{
  "model": "model that answers yes/no questions on an image's attributes",
  "dataset": "simulated stained blood smears",
  "train_examples": 195000,
  "image_size": 64,
  "crop_scale_min": 0.8,
  "horizontal_flip": true,
  "questions_per_image": 4,
  "encoder_arch": "vit",
  "encoder_norm": "rmsnorm",
  "encoder_norm_position": "pre",
  "encoder_activation": "gelu",
  "encoder_mlp_ratio": 4,
  "encoder_head_dim": 64,
  "encoder_fused_qkv": true,
  "encoder_bias": "none",
  "encoder_qk_norm": false,
  "encoder_parallel_block": true,
  "encoder_inner_norm": false,
  "encoder_moe": "expert_choice",
  "encoder_drop_path": 0.15,
  "encoder_num_experts": 16,
  "encoder_moe_every": 2,
  "encoder_expert_mlp_ratio": 1,
  "encoder_experts_per_token": 2,
  "encoder_shared_expert": false,
  "encoder_patch_size": [4, 4],
  "encoder_conv_stem": true,
  "encoder_layers": 12,
  "encoder_width": 128,
  "encoder_positions": "sincos",
  "fusion": "cross_attention",
  "fusion_encoder_width": 128,
  "fusion_encoder_layers": 6,
  "fusion_encoder_norm": "layernorm",
  "fusion_encoder_norm_position": "pre",
  "fusion_encoder_activation": "swiglu",
  "fusion_encoder_head_dim": 48,
  "fusion_encoder_fused_qkv": false,
  "fusion_encoder_bias": "all",
  "fusion_encoder_qk_norm": false,
  "fusion_encoder_layer_scale_init": 0.1,
  "fusion_encoder_parallel_block": false,
  "fusion_encoder_moe": "soft",
  "fusion_encoder_num_experts": 16,
  "fusion_encoder_moe_every": 1,
  "fusion_encoder_expert_mlp_ratio": 2,
  "fusion_encoder_slots_per_expert": 1,
  "fusion_encoder_shared_expert": false,
  "fusion_encoder_positions": "learned",
  "fusion_encoder_cross_attention_every": 1,
  "residual_init": "zero_last",
  "optimizer": "muon",
  "muon_scale": "match_rms_adamw",
  "lr": 0.0035,
  "momentum": 0.98,
  "nesterov": false,
  "orthogonalizer": "newton_schulz_5",
  "adamw_lr_other_params": 0.0017,
  "grad_clip": 1.0,
  "steps": 8600,
  "batch_size": 256,
  "epochs": 11.3,
  "lr_schedule": "cosine",
  "final_lr_fraction": 0,
  "warmup_steps": 860,
  "weight_decay": 0.07,
  "adamw_weight_decay_other_params": 0.01
}
Rows from block 8 of the image encoder of a small model that answers yes/no questions on an image's attributes, named by matrix and row number. Rows with one number belong to one neuron. Each number is 128 + 32 x the weight over its row's rms, rounded and kept within 0 to 255. All counts start at 0. Numbers have three digits each.
After each neuron's rows are labels from the 100 images, of 14848, where the neuron reaches its highest value: "top examples" is what is common among them. Only what is clearly more common there than usual is listed. The data: simulated stained blood smears.
# fc1: MLP up (encoder.blocks.8.mlp.fc1.weight, 512x128), inputs 64-127
# fc2: MLP down (encoder.blocks.8.mlp.fc2.weight, 128x512, transposed), outputs 64-127

fc1.309:143134094182141137091092095148146068131098106128107128206158128102160110158122139179105117096144123161132139098210157117179064139147142173099086075136106071104191107110053136195108158098140100
fc2.309:154137155178136078113128142138130073138127151049104167133198129099155078146111164130185105154155160120139177117099106122093087106091087064139153105139170094127088153130130091115158173110096131
top examples: dark grains; ovals; kidney-shaped nucleus

fc1.220:112130127167141097130076116149088156134121110166077134219143109110121177143068065087158092182159154224182174131133130100139129124094154185102126142165127138154176126148107171072116177111104157
fc2.220:112155168122119194151155086152084065135100121193167159117113164130166127163179190149099137139169092134078115152093132137190059144174132117123157138071150153067079145102100139153115108067116131
top examples: ovals

fc1.343:150199133129097149121180198030126097112086088128182122098120113150086096165125156096156134100144170111126159153095121138130100157130167120157128164100158169132143083104170150084091133118060129
fc2.343:117112139183190120074143100131165132139196077122111101183141128121104153177106133135158158182081085140092155119145143113154216155111127165146108092137182116157091128145130143098107076103118113
top examples: discs; platelets

fc1.58:163104131102178147115068101148103153178147108119178062157107114143130142231078158045098167143144166125092097097143148125130131127130120124116062083167159179181162110130103103115184112120160192
fc2.58:145088180107170071139140122098126163122168165117137181141158152086170097056139095184132108067122147138126105140169083139159106095094117156152162178099149182127188089126097108100122129138063107
top examples: two lobes with orange grains; target cells

fc1.504:148125122104125112135092098112094116076139108133099110119129068149109121163119141059141122126162124150121058170163163117152119097104161163115112127143126133171151105138106068107122147097174124
fc2.504:101134165114176087149177124161074143136165164132165124153206152123104150136139161130212088125171139131082106150104102136122148135157081069131181128063198111151085106133091144185136145171131137
top examples: ovals

fc1.77:147071125080147098152113090164128188145160168122101087115169137168085156142162074106139101115111113182176142074156172118136141108184095150090056124090145138115149071082137163117132141080078125
fc2.77:118140160148116059157143166138119079145121042136157112111091075112152191169096141135078128105190157084127144134156119080063118105126105122102176138144114156076155081166085136096140071110129118
top examples: two lobes with orange grains; target cells

fc1.150:064079151153104126136146182121117169105086127116151116184131173158146143097109085137127085071110171175130139086108176122135115131073104086105118131104136134159126125174201148120151055139151137
fc2.150:095147121135184129164127106130110090118142103100091185089090159089102157135082119138170142162099015083093098116125124070136140125100163193118065118130131098120109105125160118152152168153190137
top examples: discs

fc1.440:135078114132167084081138138105085113122037077121124088134188153179074162156069099151116054155156117173115163114147093112145118165133134060133066163092086152148134120146089130137144124087121143
fc2.440:176153127181160100124096161168136166164134133121149164105040150116142147155153134134145099110164172148123122133127149104090176122043102094128167088145106135127135108133124097065112094124105157
top examples: dark grains

fc1.40:134124116056150145156131112129110097170162121155120066173193152119120170134141080121109128065149136069134132141154184117161137130121173088186129128119159126100113160094080110133119114155069139
fc2.40:168184139113155139041134145107107132165140100067152114142150143071167118155138109144131109117149100134118125158085167069112060130154101097128162141077116129072229203111112098136091105100153123
top examples: target cells

fc1.408:136148119077102126101117101122098097097106122166136082113124138126091140118133100098094093121159098125157119124151150108177205109096073131120179065037204099091192168070152128188127106124125078
fc2.408:095175160135188139137104086177153159088118092122144174139167185119134124109132074124145071166170149158143093135100146168116169124158100119143127092183122144158087146226128141088144126085125153
top examples: round nucleus; ovals

fc1.393:135098065148205100113155130139121072106193138065134145138078135107046125089114119091089123130077154117128110078103135188135098100147077125141134161124152142085159152119165187143062191141136113
fc2.393:149088109104069149112152120073081096152117117149078094099154185133192115123133153183114124082114117219115079209154175130133150148101147141123124140098178101094203131116145115133094125176134134
top examples: dark grains; ovals

fc1.233:170114123098095124158085126143049121113143121149185138210110125079091154109094091124150092172207125139120130147136148160086105212136160098140137099088148150089126095124110134124106133095164105
fc2.233:141126135138157151173189114134204094133109119099138139133132060088113052152137101125109124150071110159084149092140106156158087168128170170129120134184115150156136169084137115117155146135073089
top examples: ovals

fc1.439:180130129108208075124102148086152153083109126214178101163150136134085165110140115116113076148140137172080113105118155067147152134092142091090118109128099131106135124153134127172101049143159143
fc2.439:132139091128131138089074167154134116126144162126064121149187110100110118097070141164145158123090141150110123128091082174169108102121092121115166150161145109132125096134156118075171113134084171
top examples: platelets; target cells; kidney-shaped nucleus

fc1.488:149147121148132163135094130053162150125118153124138103156171087089097206195127068135142098098144109125127139203104122126137098094090169126174141117118158095155162160135112107158099116130164157
fc2.488:109123146116101133113160092176140126194115073108132120145125154135070100142164060141076121113200128081160139142128136108124102175100127134108148156131147077148108100155072122138129158102036120
top examples: target cells; platelets

fc1.128:123132154042174117110136092133172117112149077103125152173149163124055141169081175126157138106176145109159139153171122137076069107135129145113207124143091059124160114131165188164118137137079094
fc2.128:110183172099156129078144087166096139158121048116161105117165150142134138080144141143183160077119179162124138171071168107174153117150094172078118102108122064081126126126144105080134086104107090
top examples: round nucleus; ovals

fc1.21:186145110157141126099103125123039113169101157129154123121104146209127115135087195159125178117142083177120128107125159076171113037138142085139162184122125135073193159117122097166099147107124075
fc2.21:087098135109089145145164064080095097123146179123098145156118121224110140166177087215105099101070186181168152153155076144129132130120131146162112096142091061150109137122153133112175134095135181
top examples: dark grains; small spheres

fc1.183:157125075125157120103125107146107078103169107110157045097149221060107124110127136074137145134112127132096168131117173124142107135153070108117140124110160107112078102110068160148143109147095103
fc2.183:099190128177122143136131149107149169117110109169099086136169184094092178108110141176112137137065086091164165112094105108096173132150100163111164182167088154097156087098094174103128112103126096
top examples: round nucleus

fc1.29:125109088163115079101092149167102079114054151132105122153155136132173135076127118163081096148096091071112162108122097094112145189183147151182074167160093103097088151203134215122134128102121162
fc2.29:091135181135099130146078124130196086084113134174108118126085154155136159177150178140125097106190201169096165113137182133126107152090126157145193116043130128088140131067092164150123113125139099
top examples: target cells

fc1.97:118136115132109066107118133127109129129145187148121144089144103132138162128141126093109144073176168116157163128145130159082172095112112102159116149088165181068151078162176154140111107077188104
fc2.97:151158096117069118115121098136145053199147065128096136136092149128170135095175089143111047098136132116110157106151115139143109178101122120111168139096151161146075097118095095146147087204093096
top examples: two lobes with orange grains; target cells

fc1.200:140126122132132133109117173181077114144128126077111076203153124093131129152068165101142115115117138165232179129146132101181081187096098083058103121114123147091152127153143111160174169105084155
fc2.200:132128134094081123108111151092160194165132160113140093065078131179137133147065112086141172130103129105123093138108125128120194135091129137187181087116126124153145120177143115158115107107158099
top examples: round nucleus

fc1.246:126167144110121143112154079075152163081079107145079135127139128100085154099130161144183127174161114162106116142146102068132074138140139127161105091078119172106138090108124151139115110122088168
fc2.246:118097083167135182063131128177130097171115088180135052123134091103122172085124094175138155139147151168114111100060160199107125149141069078133135190103111117096148150117172140135166125125124098
top examples: platelets; dark grains

fc1.175:133164098152143147115138168133139140133167214166137103155161121155121137241125108103173067146111141121133162159116139140142154160149137088155123145086098152136102084113121191115152174110082139
fc2.175:091167125127128104103119117172121131156142147119128144122081075092101133107111127113090167086092126183087151113128133123143175128140109148178133108116165174141138179143177030090083144196119097
top examples: two lobes with orange grains; ovals

fc1.367:169106130169090089148090114207113122079106106205147075099197103126161157135135150183115089102086091145166177152163179129133153132110127125074124142134127120110126111112131200105146133176158088
fc2.367:097125102140104134160136120148171076105176126124113147114139080157099202151130092140081179120144097070142063114146186172082119104140091143094049153120123111105075191144101144082125114100130118
top examples: target cells; round nucleus

fc1.101:133119099157078171071141103163103181085065084165130110122100080172075179130135129119154120145161133148163205113175147166082152128149094151086091103126166098114122142127092119135178170078124147
fc2.101:111103085095155058156148119091112068140130143110158121083150163097133153134129069135110192111126128129093107141099126076153151125157149090187162207135155134149169158144122157129093118149088109
top examples: target cells; lobed nucleus

fc1.354:125063082099114150127136089205134121136126113164155144104144135126136131062143082154131102097179164077140111166109225150098100137140137110120123136120078122110092150104099177154121159120126142
fc2.354:204136152108109102106072079119123152072148044050098097142112118108147095161192119136116083171141153138144106123088124115096121115142078161173191109164141145109110087140167120129138107102173177
top examples: target cells

fc1.15:108086104129116087121141129157145083082105122102106088151052181098118131117183119115115124130103151188100202184111144130097078104161118146118175127115131145096149136113085174109174128138160081
fc2.15:106119168125132153129118130167130192093079094127149130119189130140096118112098129102093125109087103100126123133155117112056150181124117147112176137112120066126131063146087146154138149162118068
top examples: round nucleus

fc1.243:185119094102143132197146086089136057082135107162173139129155110140113163135118141103222110115147104085093146119122080144147074148149094178109103140120081146164118143061110107160135091129154152
fc2.243:080092208127115124106137170158094212125147140112083087140079106105107059134135140149157124098169104143094154162085171058114170107101121119181102088113118158097170103202088127093122093136145122
top examples: discs

fc1.133:083085134133101156145096147140112066144098186126157213122166116223131128119113101160103116090114189125147142078110190142174134141112153125095146160092141105124145107137127169127130166074116102
fc2.133:141127140116141158125140081078115119137138172133116102083101151095171118179191153166156157135203153110162128159117141128134118142073117079164090106114146083147103149064145089103190146151128178
top examples: dark grains; small spheres

fc1.324:095103084109115167121213114141137121157100111134115102084176130151140197094068137097180108161139087141222153136103203057106146120101137082136121127114088144102118125132147147096214122077197111
fc2.324:124099140128136112143120128124161120082124135132106160122146169125065113134199107077102158087116205073103101165119096136116111158160116144107102141183093147130131159112240095144154176182169124
top examples: platelets; discs; ovals

fc1.248:111090147149143113091109167125135048097164153122080139179119168117088107161098165150122136093130170091173109181129172129082201169142121147164183133077163121131109142129156117136142167130113080
fc2.248:130114104139108078127122078062109142129143108158135121083090102131192103098095144113108112092130131216134177120165168173149120119132109182070114144136116103174112092173137069128155110121151118
top examples: dark grains

fc1.445:110167131160184078118103090104091094129111129148139139162174126099091100176106119167094128110148117136120108124184134104130171095122102117090195114063172113131113130110156142163115092166055084
fc2.445:068191158141202133155111116174097147131107081082107097138109215072130113169062175156081097090088154185119120144108162112160134124125186131150174073155140098109089127152147106144141124134075134
top examples: round nucleus